A small spectrogram diffusion model, trained from scratch.
Model: 1.7M parameters, activation silu.
Rows from block 3, named by matrix and row number. Rows with one number belong to one channel. Each number is 128 + 24 x the weight over the matrix's rms, rounded and kept within 0 to 255. All counts start at 0. Numbers have three digits each.
# convs0: first 3x3 conv (model.mid.1.convs.0.weight, 128x128x3x3, standardized in use), inputs 0-8, a 3x3 kernel for each
# convs1: second 3x3 conv (model.mid.1.convs.1.weight, 128x128x3x3, standardized in use, transposed), outputs 0-8, a 3x3 kernel for each
convs0.44:124124133119125133121124133125127133121121136128131129136129141140132142148141148114113115130122113128125114135128134136126129137128127115110138130126143119119137114118132123129133120125130129127109124120100118122114095116145101115139114120148
convs1.44:112117108108121112112124107109120126127125126127131124140121112133127124126118122117139140117136139124134135111107117120107114123114127121118120112118124108121131136130126137138134124126128128129119143136132132124131125141121126140119142145137
convs0.45:100121122131085136088117155112075128143098182122035156161140157141135145119147134147124126134110155164085125093098119123071140104114119156094127143115140145117156098124119135138114105156119142129130195117133158146149107136106095106113051107108
convs1.45:122133125118123120113124125119118122132115115124121114124132136110111106104112099138143130125121112129120119130127125117121116128135135132122127137115110153140120136131131130125121122123111161143135146128113148146122147144133136138122150140123
convs0.46:104110131121122128117124122127128118132123116130133123143136144137127132135143142110118120117127132122123123138122127142122133152133132121108137130114133127119135131125129142140140131141141119128108121122108117120105098116139119136152122129152
convs1.46:117128111120134117122133123115129135121130129117139139119113111117108115128114115113132147117136142133138138110106117110111106122121125123122115112124123107129126130123122123124128126128133125122112137132123138124119118141125135140123151152130
convs0.47:156138142119094141145136136147121115137109102141128123131116144125111109125122119107115143136143140122120139131119134159146151150145161149124122141138137139128141097088109128110112213178159115119122116140165121141141109117123112108120163129117
convs1.47:142139140146150152152149140102124128131147148097133124138117141133119136136111121132127151143127139137102120140145176150145158150156175125123107109120119120125104196144114146135133124108097177186156167168147147148123139141146160134148164134153
convs0.48:121128135124117122095098095095096103126133133116116106134114119136131133143131132112130129081101085134134124123104104117101100132117118128128134137139150142141128186171192133130139114107112106129137155143119131127117125127149115123129116116129
convs1.48:124111099136139138140136136151120094091095081142142148081094113056086095107125132122115103118115133130122116138156178124127136165136124132144131177160133154127122072094101087094105102101132108097104111085062130129155159154146187169138193164139
convs0.49:119150125127130085156175179093091104132115110124115093138113107155125096146134118152107123152120120126105109118121134140127130135138123136113112156135140108135150129130149198118162176154142165140130185148131169141125141124087109123113111131134
convs1.49:121120115113113111169133138131105149178131111144132153155143159116139074120134099112107111126132152168125146166161145186156134178140186148140128135117092154125119139132127183132178093157126124131125152136124145136152172170181211155156184143145
convs0.50:124110111165146131147163151093114122122133137130125118129143138109120125127107108147120088144135147117108125114122119143126128139105109084116132109117133135117116114107108177123116168158167123114132127120123140130123164145121159151128129153125
convs1.50:118090059127117103171155154109093134138104130165126166151149119155165207125157161148111101116110096123121095168164135157169154156159167156132111123111148111097106104127109146135124151165137127107115129149129063111095131118099124107082138121093
convs0.51:155145157152164160168146134143105142131105124127134145116132112130134109124123115086128136123133147095149135148121139143146136140146137105150137140147136131139153175115093114155198147165205144143136155157137153164143094120145129138142140167167
convs1.51:134107098120096108113106121145139134171119101151161198089105100097124113093102135101096127068092096096114117134132148102120107165136107126144139162146168138124188077113127056095105121099097153122144116131165120106121182152154181142143208128108
convs0.52:126134136163134125165132137084103082088119118113122139126123136108087090116114148125123126136126142145129126130136132136149140153140144121120125116127146139151155127127164033126246168160154125120141113128133124120139128114090125121126130112114
convs1.52:129138119152112088099124159150128126091127114179130121114149152082141096129145237123116141131118153101109116202164206154152160183139161122169135119152097151146233102117147022152211105106161149168159073122137123149155104148096055154161155174176
convs0.53:153147149162170134169167153155173160169182167190186175159166199159168206161171196091121107105126116104131103110125133112110135099115141134137130117125136134137149125127126155140105145151143129144193102120186119142195108138126123154151092108129
convs1.53:177164155130123096138128098195191190178188225169176236095076102113077119133105133156155140125117089128121074170171145162187175189214211191171147195196173148177141000043064038057044045085058152109127146092121172110110233203184238194172227188194
convs0.54:131158146150153148155168169108115109112125117116112118140125124123110119140129151151135128177151145119111103119110098128125127120126122134135146125126127120123150057097081160142163172153151121116130142126117121099102126135148177181188132145161
convs1.54:132113087121097104129130146145133151111117147084099105155137135125156177101121146138143141138118103148119102135138151145143102136123085153119122091114102132139134085108090110117111100147197077094099037078061133127131096089103122101120170136134
convs0.55:119112126148128111138111117148139151139146134143134125102113114119134138101136143204170162160159131113143124161150178126136141145132136142134109144136114141132104154139159107100123079081100146149163144139142172139139105108141114129128124147141
convs1.55:119121132112096098134125140194159144161149127121122124099135142142157173145163127117140142101121130076079082117135169124135142070089069155112104121092089183156161153171159124104118176155146222200203099095082155146114204165109140143109127143098
convs0.56:152159149163158150144139138127127115127132114117123107121124125122125119119126122140139140109132130128143137133131131109116115117127118112126135117118128131123138140145157192162170131147143129136136138135136149131137125131139138149137140139142
convs1.56:126124123127116119151126132172155127137137128166160133123130146147131133150138166092126124109128108125144122118124131120128110128121129130120104154111101124120140103130145129140143118125134142126136116123143160171188129135109131133110154137128
convs0.57:111119124116127145129141133115141114102125097104107107143119122151122108138116120138139152110116124138117147146128144124125145106103122148132150136145139147127124146155159125125157148127149133148187126127146128143144138125135135110082167133109
convs1.57:122119127115145185129141159108136093113146138139155122115110107146108108132098138137118153139101113144111155056096131074117146121153137112110074128117094106139152173099117146095118133080126139133148141147134138158167105093072141113095119095107
convs0.58:096125167094152149123142153112110118121102120122112114119146140134130118102132130141161148168141119158116099134121128120131126139131134138144137144139144127148143156121136114130133168159143127111148126119129104097114148119141167134128116128122
convs1.58:125127151124126150138113122117115102147137125099101093109117127133124131116122156136130117142130111128125099121138145136142137135156160126129142129146165132151176162136143140137145135112119153153159168158145175169161125111114160118089128127113
convs0.59:148144161113123146146163151128138127127120116111130117118116140133153170143143148172144153117143152155166132117134143122136123113129127117134152107130148135130157140142162138151168141137155117143110097144165156154152093149169100117124109129124
convs1.59:120105109142133165169134155126133134129122118125128126090114119082109148093120116118126137141133113132149153092121098138127131110144143140152144129129109082128108129121131074133126100094118153150141089118174107128116066099098131135148065123128
convs0.60:094110122110100124091094126114130115108133087125126105128128134122130134139158154092105091115105088104118107146144149147146142148155139118139128112122133113102134101135153119132153095136143108109128131121145125122122146129103127123066114109081
convs1.60:124141143113127130118148162157131135135128128181143153138131098138154116166164156130139131117126127133122107146135130128124115135118131137134124122115095114124111124127100110127114120151139110144144112142163141168169140123085118126084119089038
convs0.61:144118117151162141146131138107131120147145140130137146123127121121131118114120110107113116126102127075101097121122100152163143120148154141135127147128116147154145170154151167187163155155150175175167115131138121115144096078054119129130122124147
convs1.61:176168191154154172155163175164181178116132129155166180136081094144107123130096108225182169200162128200164143096101097067090093079106110070049104100098131101109113126122142136098131100094120108121146089104123092076098155130098152143131183176111
convs0.62:124126121166137115145130131114122109118120117128116108145137118139135147146127113137129141166147149110124130113103107106088063132123117129127128131125137151145136121115165108095083158143131135158123134137107118130112141141119113133106158146125
convs1.62:107111109148127110115122138155144142105125096121141154154095071125104126118069034145124122145144136171149116124126109124141171139157159109091068103122115145129099139124162155133138097112124088088075129128135132139126184143098172129073172130072
convs0.63:092114087084107082111120098092118106100136123104133118100110180114120159124133156092123124076139163080108154096085109081093108094095115130108142127109131111109118135123121132114155102132149151185090142174103126169098127145121112123085125089070
convs1.63:119118127113108117111124151115098138131117148107102133030086122038091119048099135125125131096120137098101108099120131080122132088111106132110097136114093137127120128173168152167175127156151183122127177113123164107113126099093116103092137099064
convs0.64:144157152111100107139114108129133131136136141121140136124131127128128125141148140186179180170139153132142151124122126118130149103129140124118104106106117108112128131121110141125118183177182129126122143145124137148127144142127140109083117090094
convs1.64:105121108126127134107101101134109110149145156085080086135155132109119105116124112104106135105126146084094104139133140161158188142129133180175197147137134155165174156153164153153122157149127076082064059079060107099106119126093114122110130122118
convs0.65:114119124114115124103109124113112119115119118127121125130128126126129132118116108155145152166159162135133144135133141135141137146142131125126118117126129128125127130128118145131143182178173120128122119122126125122112134139143117122130139132130
convs1.65:130120120121121123111105083111117094135121124122108127100123120137145126143145139124121116087091089169154158100105120120114146140130148150119124132116118141141148095124130125115119124150149099134108071117108125134138144116104147137127119115135
convs0.66:122107148132129154135117121143140151139134120164150135135124143154149156126122131145142149145145143144145166181186176169149147155153160123136133103108113111118123214198222108121097132147167129103122155120117138131139121101114148127121113116131
convs1.66:108115135125119113092093096084081093132104095081098114120130149101121097123123089124113096113124143183146154103084086088101122131112096120106080119116093158113085062095070083116127067101127062099106082103081111106125156150137125128084147127123
convs0.67:141130129111118101110106119133157119132147139125137128121123102124136116123122092125115131154132137143133131126112114107120104108111102123112113115106113124128131133102116090081091152125132117135112105138107109128110144145141156147130167149140
convs1.67:108112117102109113080095113082106105098107110113128154119137125135148135144156141175144147133119109142126139090092096096115130133135144161147138141122113118125105162164143122139125142143114105130136106121124119138152108096112114112121098085108
convs0.68:136111131152123144087115154108097115137122134131129142131128145119117129141144131153177175129148183115130149108121123138138144139160166126119119124123131135132117133085098117108149143124124134133136135132134117117115115124112113162201135147108
convs1.68:072090083142116091132123136132133132140138108146134126083092069139150178132137148155156178132145148097115113118127151139151190111134169181160153139147159157160157082142151157138168156145132123146143052084095054085063107100043124127138172156158
convs0.69:135126135125133145102100113109116100121130111130124119122127126135125124123124132138132136154128116127143134097085084136114095111103100119121110134145125124119110167145147103113103215201211124121116138134134105116106117109135138131135117135132
convs1.69:106102109106090090127113129098102115083079088141143150075091088104134124073121101172140120136136113161141151142140151119133129129123132127117098122124123131142132118109118114147155121122112056091114108103088111136154151135111125122093141102082
convs0.70:101105105146128148135121130112142130137169151123147130134129130137140134120136130189127141139142143169138106129078070140097119168096099189135080179138078220156100091108118154122156104132123120153135133168140134152172166136141157129135129112115
convs1.70:115117102093115145098124138072092040111113115099108094092115091112120056127135150184174178144136179125134161073109137170173182135149145145116116166140096137130110179193228195167199152137141165154117054079046102142118087122108084108112118121157
convs0.71:149156153151171174143156183128094059141111102173147149158119150153118118159108121133147156120084130094087118088091093112097118116107108113117102122139138141144149101130126096110134162121171119152106117137121077098085105104125122112117099110111
convs1.71:080106122105127147139154161123115118137148176123147153113108080132122100065069075152147162119129130081093100125154140122139125110150141161155118128135098125138109162144170190170151158153131088108097068091095071061045119120163136122167196179194
convs0.72:151146101176176102170170094133144124157145123138126119145129124161151133169159138172174148180160141133116118128123122130122116112121107125117158112123165110121158087128152107149158102116150148155134135150146127147160065050064081015006088076055
convs1.72:149164213103114180074096134110111131046055088079100085117106101180170142193144121156131149131112133127092119132146157101136201087145222087154071117174105150148101123077098144126092132116066151139051145131038137104066171239221156191133098069069
convs0.73:128138138044115126099117140119119109126122098147116089124138170118127148140135117044133170105131148131117129130118136139126142156131142113117086116139164139146116163139131048129186143119108151125124174155105175160099121155167118102073114102081
convs1.73:127153186134136162112108117174122111181138158147141157128154112145152148120141195133127162146140125074132140152167210115170235069124112066126107098149143134141181059098088000130159149116100103099085149121104174150138140153162137126087096117167
convs0.74:150145162115115123135128112129147151123125130104120135113107126132123142136123140145148122136137119153144113131110114122099116138117119116125107106110103114126109111138134090112167157137138145121133146133145137135147134165139123168138126144124
convs1.74:173158122144152147176154165102144158181159141112171193108109086086106085065083066097084087169100098158120113114159156124156153078131115155157104148142102147127109141119114101176234100128155095104117112118113133124135166169141171167173072112153
convs0.75:124128141080105117098107156132134121136147135154146155140147136152137119178148140140143133109113156147115098123136121116134140139143139127112113142131119141166121138172132142129163143148165104137155086139173111139155190157138167158154146166156
convs1.75:130139172112141187156123120118138153123130173080104123133114098113112104079106144134161158155145148121128119132148150146145151131150130118110137118111117120163162115109139126125123112139160098106146077112162136119120088107134127120121128138132
convs0.76:094134145155132103068133169099128114125141146120118100138151131145121099109142151134135127124139167154127080120132127113129124121135158129114114086127164145139123125125133101150206213162102129143145139135171129116149124118132124112090101104151
convs1.76:133144187155137167091123121168146141102124138150138145163125159112123081134103149198130099167141115153115141118121157109127073135137152139118105043112069134124119109103043099172229150145141122115188205152220160137164118180235086126137115125124
convs0.77:125142131097116173161140117131119126148112086122128123130134126126147135118141133118138129184124089130138141141108108138133130111136134138131126131140172108116152090162189108140133094142189117133112157135112080120099134122152112110130116111130
convs1.77:159119149064116155111121153112138119197153177100133116153137097170146150140157113209166186189129109134111112162137132128103058115139148078144136100132092105135101093110125134156164085139174110160185079102130181129136176191149072156196152158179
convs0.78:114143163183143130112140142145139110117121088123126119171149147132115110148143142196130058115095081128124147132137122133139119127130144148152143149120102156141121093147186233116067135167187116145120100145146107116119119108096109125151123119125
convs1.78:127133149141141143108116133173139150115128120169147114149102144154134141211140098168161111177150117213113067150170136120126075132132110157105078193152168116134097100099122255146124114136132096114113043101088074123107162155171039120170125121121
convs0.79:095160153124156162133134119137128154143142161121110144144140130123119131141135129150145130168131085098106094167142137185154139135108098142140122140133109144124131150113106142136105148101146152134162166127141161137152142162159129108114125134148
convs1.79:111121146135136155115129158165128110100126138161132109168140160143129082174129115149139138122105121120115133142160111148161091129127111131140138132144122162146115129129134124117099105123082132134139103111083161123133146167131127120102120134135
convs0.80:134116140089107122105122167165126132145143123134122111162143129151111114145137146098139132126095106087107077141149154135138116117116102104098086114142137130126123170141163136150135124102102111138134105103124112142131135132132128139140120112115
convs1.80:097116110116141138122146161092100102104087082113095104117124123134117102130113104146146148121138139138153147109114114129121126132140169122126148113118140154119126097104121110123137146117117139136139154150145156159166069089069077083056088128091
convs0.81:127116117121100105127125115142141129133145131142131108117129136123130134131130133115111091111111102117105098150158142139138140147166159137127147141129122147129130128132144122123124137125103120133133118132124120129128102108127122126149116125166
convs1.81:130134126130140128127133122091112126102115120095113116152122127146122133135117130114139147112129133119124137097114132109121135115123146120151136112144139099135137128116132125133146118132141159135149156132147141121140124126123131114117139119121
convs0.82:124134132125135123100109114127127129126125137130132139129127140125120139116118146107092098115099113119114127161137144152136141155144145131135145137128151141130127127107112128124125123125125121138120131144122140144114103123138107125142124132146
convs1.82:124133127130138125119128122097115123107122120104141123150130124136124132134118118114129151116127142120117128109111130115127130127131140122134122112142137115140140136126129123128131122136144145141148141133149136126138124122124141119114156127120
convs0.83:188125159157117135155126187095130139107142147139128139141142144127122140150121113121147152128148184123118153094109138102134152124128121145137136121134134142122108165142117128121148140099093083083134090088121131111135066096138084112108115109074
convs1.83:125134126130131115131126099124138110115134121110132120151137147134137144146147185125107150111110155102091142138147166135151165110138162134138116149149137140140144143151145127141141148148136133145114152161129145151115118134116117147160124153178
convs0.84:150124115138129113147150135140131130138128122159130110131119133139132143149148144111123146128134164128126148126120125131124129141126125136121120141130136132140132138136134135128138142111130140129097122107083134104101106118121093132157105115135
convs1.84:128133122131138124116120118104123116101116110095125130145131124134135138138123118123129144119128138121122120137122135145125136149138148138136115132143116136146121128128120118125127133130137129141119142137115122121114099115127121124136138147148
convs0.85:108104117097158132123120133165141165135133109130087111140117162174139112156139124078149103157108123117170115159126119142106092137102104150170164122134160116121113124132098100119119111086089149107146097124133151111092147138100088128109124121110
convs1.85:115118115107110115093090097141126134155123115156127110143125146137136145113111117126118133123117122113108128126112093105095078086092086120135150127137134138139124129142143099130132111133129158137110160139113153138103138133119132119101112106107
convs0.86:139112119116108123123116129121120128147141149146132154137134134149142125140145123108117122103106114092097114168154154166151141170150132135136132138136140147143158109115130108127145109109119127117103138115097137121111075094113105110117134162124
convs1.86:130118119124120121125120119118124128119121120120120114142148123123144126124143110108115127106113129113109125134125124142128125147140135130118119121119125129123132151151163139143154143140148139151143132134132125131130117115114118117115120128128
convs0.87:121130146135158158123093114109103108072113092166146141128131112111101147163120165140150099115123068117091133112120087116120072195185125137165130142124125142163148089076119136134125202157175138150132166099128151131116070117126123132099120140126
convs1.87:139137130141132127136125121156147153157153155162146140126118124128138138118110087124116105148125102108107110112111106124114094107119122133135150141154156114134141141123127129145144099120124179153131157133116149119084125105103122123138108123118
convs0.88:116068126137073124118081120085128125063113128092134128164112116167105141174116148138092158142109141160103143087130132064121129080159138088144127084141131100113121103143132117144131115150130095139130071121114082129124110075115106066103099077110
convs1.88:123134133119132135110118115114115127112122135110111132138131108159136127150125113125146130113127125109130126107132124100128121105125112108089116102089130108089127153157113143145106139129105135143155130142144120137132122144134123143129117144119
convs0.89:091102108134128127179135155131162137131130119132124121152164152109106129143143123153130134180177185094109082135162168155172199127161141141129112122082115141111114098119112144144202218211209091106132092149136105137118116100123123141138099078092
convs1.89:129128114168160160156155147090095116135141166113123146123104116096091116115097114124121122160154147162144140121108124126120135166152165108104092062101118101104122107095098145132130095098102145170169169176163120113104109126132144160165167175183
convs0.90:114125109120107092138102092125133109133138113141120121142129118143131125137136114137105100140114104116114097119141142137168158120152177131145150127140141114140133132161152113149129131153140134124140144128129127144106134117105126119134110135147
convs1.90:131126116132131120128125117084116135095130140095125132131105133135118145138116137107120132116118126114116118119120136130127146139143152113131128104132147102124124141121139141128134133133155143147141135131128138123119144143135149136117168131116
convs0.91:136121117142114110132114102121121127121119118119119139130143159123134143121142146143133088117118074127108097143103143124085137126096140115091113097091114119114127120111145145117147128106149108091121111103100123105129154133140150118125134120125
convs1.91:121099120134104126123105118113146151128153156115152154134150146131149144121126125116138137118137138130128136115136128112141129115139126108121124101135135101139137144141131140140128134138136147124114150129103140129103108108124097093111101094123
convs0.92:136124144121117123137106121128135137118127133081116142140157140143149141141153147141092096133141118123129137111094136112114142108126158129125102137136105138139100111103138125139143123137152136145129137139127115116141185114112163115105168118114
convs1.92:125127126127132133121118124089126144100126152074117143122103144121103153109102147121129136120129136126138131122115144115113137135136142096141125085149134093150129140119126138120133134126134148132128141121124134103126118137148126135136142129121
convs0.93:096150126100168108121150091154136153116119142135136149113143149102116136108117158153125143153107120131101128123111132131120132097139155135101115126104111150110124101107130093099138105088166111096091110101094106099076157144137120154103120144077
convs1.93:111111126124124132109114121123130115122128118121121098137141134115130134135148141106114119113125132108114115133125122142133135153142134126122128124139144124135133126123134146142145148146155144138135138129133122114118120126118104121109108125107
convs0.94:138102127120094094126107109132111118123098112147149127143138120157163109150149138126113112123114114124136120109127148099147142132153161121149128113122128133135126132115126138122134151149132122091130136073096124105112128117128137122120128126138
convs1.94:134127126141130118141131119117123130124127141122129132144116157137111146134105137135136136134134138133129128112103123123107117130118128114134139105132139102121128135107121139116120130120129141138134150145143139114121136126120145135132162140136
convs0.95:172143159141132122142146141160108096122100115126116166174153113154150116149142127141103165163149153147149146114089100116093088136122109114137120105128121107105110167133145115110115159166153171189160151154108172144170120137116133129115124133133
convs1.95:115114129098108115115110115145143149139125125139125137148133126156148155150135113123108102131141128132128115114124116121124125111121103111125127138141165120113138140123119114120106121126116178152154182159154165143129107100129100099123104106111
convs0.96:159147144177143114125127139163165135154149137126150134128152143104123130098120136111128139124143167147158166089114126091116141084131145160165169146141103095132083135134131093118102085121118139147178177140144152150127135126127174163120117128144
convs1.96:124116117108101096145130123149146135131130108110132110120124136124135136153170171148117114120112124176141146129134136102117127123130140102123118091124123121127117109131147125135155104126138126140137148137117157139145105114126082092091111113119
convs0.97:122130125118126122110117093157147152161124135163127132127142127126139116117126115084090076128118098131128111136108117158115120158111123118127143119129140130128133122116110143110117129121118114095095106095105117106106106131146119123155111137173
convs1.97:156130137149134117140126115103117114107118110104121108158140134161159154154156148108116130114118135119116113145140144151139145156147148114127114108132132092120118127128125123127129122143136159157145158161166154142154089112134085098112107123150
convs0.98:132157128110124166174149165091111141123120132136159136119125120139139120107134115140128108147166169118146116102126108137137120097129102150121105124145155134124145175163180133104133139150178150140118198176148142130166139136107137108123087115136
convs1.98:124132115119118110140144133162150150144128108164151138138121137143125134135117111118113103092103102118109122123126116126124117147135094129126125115119138148118112134139131121126132150135134157156132147141131138134128068096099125132124133135111
convs0.99:093107092133111085109111096116115126124107127135124100139131140141133130163145125113094121125125119091100097125101094110119100136120106117126144091121134110129141070074079177136151068058036138130119150125124159131118118110122103108124141099118
convs1.99:160149130141153158150156162132122110126130130147145142115115100098102100137128123130133126134132131134127106106134123147134143121117119111112106125115117143127140077095132128102068141145160107092092122124143131110125125104066174165134151134107
convs0.100:120116133122112108106094111149139121114111109122117129129129126124129112136134130133121108113100116126117131124111119127115105138118128139108135121118115135126134162138135135114107126117115119133116139117099123112098129148167120133166138142176
convs1.100:170158141170154138166152123114124135113128129117121131146122132140132149146137157103129158115136157107126143112115121113116121120121145142130123124127114113126116139126126126122126129125125145136130143134137145122133110119111112119115127136124
convs0.101:110111089102102104124113106136127112142149142141149111132114115141126129133121122095093103091112101100101108149117109140115122144122114121131138125109120118110139124133120130136131139139127125113101119102097121105099097118150124134167132138153
convs1.101:158160156162161158156152142130122125143141143128125131119127138115121129135140131133135137146141137146134129105108113105110117119129142137127135118119129117114130129131128134136126127127125153160167150152165128133144120114125124124138125135146
convs0.102:123108106108114108115117115130113132123127110130125134128127137145116137155141142113130114099117104117109114142142112134124122146146099125120126129120129123129123134120118137121119142124142129101122113124120123113109096106159091119149120149177
convs1.102:174162153176161150180153143113125149111125137117135140151138135162149145154145145106132156110133154110125145120126138122118117133122129129124119127136131124131129139129127141138142125126136149143126163155142145135134105116116106114106111116117
convs0.103:152145158188153161173177202113159135130142144148132108157098138158132157165131136124098156115138168130156134178144170127152139098120067099127105134134126116123140110125126150157133149149155146146120132142180150170177149087097081095103128111104
convs1.103:128122109144129107144135127137127106135137122167149109138111110139118133143125132105102098116097093122106108134131125140120096145129129105111102129115120087098107132140131136139132127120113150127123125136155113118120095114109098105103131116117
convs0.104:134107115141120112143122120142120120133133130142124133107096096099105107098103103139131131125122130119121115135107115139122117144128123125127124126132148139151150139132138141148153186163162122102097125109095134117097115112132102124144122132156
convs1.104:153152143137148150131151146153160135157170143160180155096115092108133108123133110162151150178166161138130123138127105131143134138155146153155154127134152119121145164164177105101098116128123124141149141150137116119096070095129109128164110120142
convs0.105:140109123124119141141152154129138158127132153130105127150155147130133137134129148086110106108139156097137165115137139122140135142133135134141131111117115151143124124133114087105102124133138123124124124119114165124128103092103116110120143140135
convs1.105:136128151138129138113122142150136130120116111094092073098099072106107088130137124120121109104103099115143141100091072140145155062088085171174188153143157117104122170171156154140123125130145189156119100083060186158138067069044093099064162169149
convs0.106:105098088105110105107101085177150161180183187174176172146151132160155151144154166080091079090100091104096082120111078129124099140120102119131145096122124094121114089095111060102153110110102129108104137109113142118123124155133070104115098083073
convs1.106:194145154171138142205150106106120135127161170130155184128122064183145097157138114136175235163176217104159197112135071115153058115123040144160116150126100095094117155147124173194171230167122184099087180106080176131120149145183104120141156131135
convs0.107:155130154161141145168136130169107129154138134182112139115099115106098122106084117131154144142137117152138153120114088138141119156152160136122100162164141163159165100076087155163135191165193197125147171101113174131144176140094138167143121109094
convs1.107:124120134142136144112116122149140108135141098135121089127145097133160149129153118148122131148120123129097095166150126150125117147140142162097094114097113127122118125139144144157143096131141138133129139138105146130088128074040171126129172146117
convs0.108:113114090129134133123129138154145126153117097149164129114127144112111125122116131134099095134135122131125119130131130112101116113107092118161101108144119134164139119093103146162163135154140165106085131115103126112111121159152086117113094146125
convs1.108:148156134137143139141144116141141118154133123129125095119143108119123079072105076150131127146117112136119117154134153158133150140120162171114132172125112114093104124129135081110123106125113102113075100124090106122098119119119109096073153151143
convs0.109:133131136118133137138149145105112110111118110114111094129125127133107106155106101145123153128122140116131122111106131105112116099095095106124152136117125131125141190173162212152140192160167128138115126153129132156132142128150165125167148114113
convs1.109:121121129133131125123131131135130124117131131118126132134128103116118107132126105150141125132137134140128134139139140136137140150144145086081085110102120098115129131116113162129118138123142173142147160126124172136095128082090120100121136116121
convs0.110:148148175126120153122113115137124152137138133115123152134141139137124130119118120134147127147159155140122145130109133125105128126115121127135119129112099139164145180134153036064033212195200149108110133098141147109125104128101082120105130150143
convs1.110:135142141141155152133141142138137123130133120120117115102117094102113099107132118149124144152115131125092111135163157150159147127148145125107100153134122098113113111118120096144154100110112114135091103123112128141077139131108171160146160174160
convs0.111:111125148093119130109134137151127113155118154147119133121087094128113112123119112049117113102123096132142109135111123153121125137101116146124178149149161139143143191144188106096094131141139119113100144130120136112123113147152138145110111154136
convs1.111:166150144153141126159129107137145119129132099134145107134155122118135120134153105128127147097110138125123160107121109119127127146145118121097138143103138171118139109127138080111114117135172117139130129151151130138138081117124108142128117151155
convs0.112:135147119126150125159151103107111134117116120134109107117144146109140136114127134128173136151160132125165163120128130124108130124122137125094117143102129151110110139140152123133116172157129121156118101136122102130105102097084126117109155124124
convs1.112:124131141143140149123133145135128102114116103108111084135127163135123150135123145109135151131148144110125138160124128148111108134113121156110087145133117142124103139135169101124164132116144144125168163123145143111139108117142144116157126116176
convs0.113:170123140194135131195120134129094143116096141119094130120137133111124144124146164172147168149148163155168160091096084082110097069098107116123104128141136107155161134126116142149117111137140136138156128124122120110121144114132153119151131116162
convs1.113:139138148131132136120123134131128106137138114118145124127125136126121143150116122120146146123146138126142127135138122138135136152133136115106105116130131123137116087102110095118116098121141140135137122120121128126132112132113112115111142135134
convs0.114:173125125176124159121128151130113110127123147148126138132119144136133168126112153168137160126129135074079079158158146140155145117126108109114117129116124116118109189147128190159165108140138118138153112136121131152124123153182127139165108130138
convs1.114:130122123149124140157117137144141108153139113160134111091125128102130114121148139114131121100114112138129121086080077135114100150128091171144150211156161156137158096135154133113136119097110210148127123100114142136155101127109095114086130138121
convs0.115:127116096137120083119139084111134119127112134102121120114163121105157115107166132151137138134133136139148147119108129123108131112105145134098155129100155123108156162124125142123135113120128162160144174152137176131153162109124133078101126064121
convs1.115:097102102116121112106111107122099108135105121140114109117109115118126119129126114127123137128127133127125122118110104120130101119130112102129113086136113091138104104144149110149133110159148134172093123162074115168094143182125154184106156189122
convs0.116:136134108124121092137125084120126124115110108110105115122136133121128115125142118106108123111116133112125133110099118100094107105095110117112152126118166126137171131124149138115131129124140138110119141110114144111114183164164169147147161151159
convs1.116:131121113141142119129129104145144143139148143132150145116096111110104122128110115133149151137144139145151126133146154131145158140145154135131136120133142104138125081095120097120124096127125159133115149137108139132109121125122136135116164159125
convs0.117:131137155122125126115139142131154115100150117097160100133114140131102148138112146129143152135135149127135145141110113144120123138130127127129076097118086112122089132150117127145122114137139090125149093128139109119135119105103145119120160130122
convs1.117:114113092120118108119118098121136161095115148109119154126139128119128141128136134131138083128127088142140102102122181102136182095126179111134181128144179100112144199189130182153117176163122145133140134124129155155150162161185160172202153179212
convs0.118:108143159126138172161141168099138092097146109104143116160124111175133125162124116121143139173166134162144127126130139138130129161116125110136075115138078135125098083127110124136127140114096112104120131090110110113109076094120112131135107134122
convs1.118:129140090138154112148152108127098087126097100107106114124139112107129099123146115126108093150124108161131117125116127130128144131127143114146145102164178116157174155149115153148113124144105121168112120155106142166109120143157119151157132176203
convs0.119:139127139133130141136122136144126158131138143159147178124130153123134140141136130121126121141155131159161146124109120130116100150108101112129135116130140122120125117105128101113146116123137109115104128112119122122111104107108114100107114100104
convs1.119:138130112137132116146131118115130137122129136117124130127130137121116133111110134103123134104121119118131128116110118121111120136126135113084103120103122122111120117124116095107114090101115149161148145156154140146158126145131136149131142154141
convs0.120:139127146136120119100139154097083098104103115108084107143134160137141188142131181153115109109125125148142173106082080118110118138138128098145159115126112127148152091112121165121093105131150123133157127117110137121126117128193116117198110115167
convs1.120:159167141191158103184150084140121116186157135187162131116115152140124168124130157126122075114109105128119091107104098164143139167131071140136168154132171111122148105144123148132100141150136152154136120136130117145141145143151107107093119122119
convs0.121:085134168090116154091113145111119115103122110114104105142137168139138153131120130123127114121125137124114120142139127138125124146137125160130108166139121143131110165109076197138084090134178111137134154147164119128160140130143173117090112106133
convs1.121:101116115119122128056123152173162137151143156162146093143135105143121174144153189138126113120143102166114103119124101136121136102123146102122136140126100211148165096122183226105072124111155143160160164143225164134106137130156127128119180135163
convs0.122:124112102136137145133132127103116108126133110133120105128147147123130144122125135138132132132164154125110129123135123158151130154150126122118130133107136128117128112128131091133160143138142115104137120110113117119107146139131163155148123142150
convs1.122:096083101129125156130116145114141131114129133171172120159145139198161160133148167106121135126121118087103102064097118112124102116128128199177185081142142134150141125126107060113102139136142115118109121115092106119129046074105150145124107130169
convs0.123:124157162116117183108118190130146161133150158107118130122145141126153154129160154126118167118139181134141147106131156121133144133132134105157138140134130119122114111150183134160184107137131160132178157139159146117137102086111103103151106138104
convs1.123:188183171162185157156148099133121120094112128113089132137133135149113180170148153089150186100137148043115047151165160139136161162131156119094129114119164103147170080102047115084029088092020117175198116141125134156129174150125162199122164242110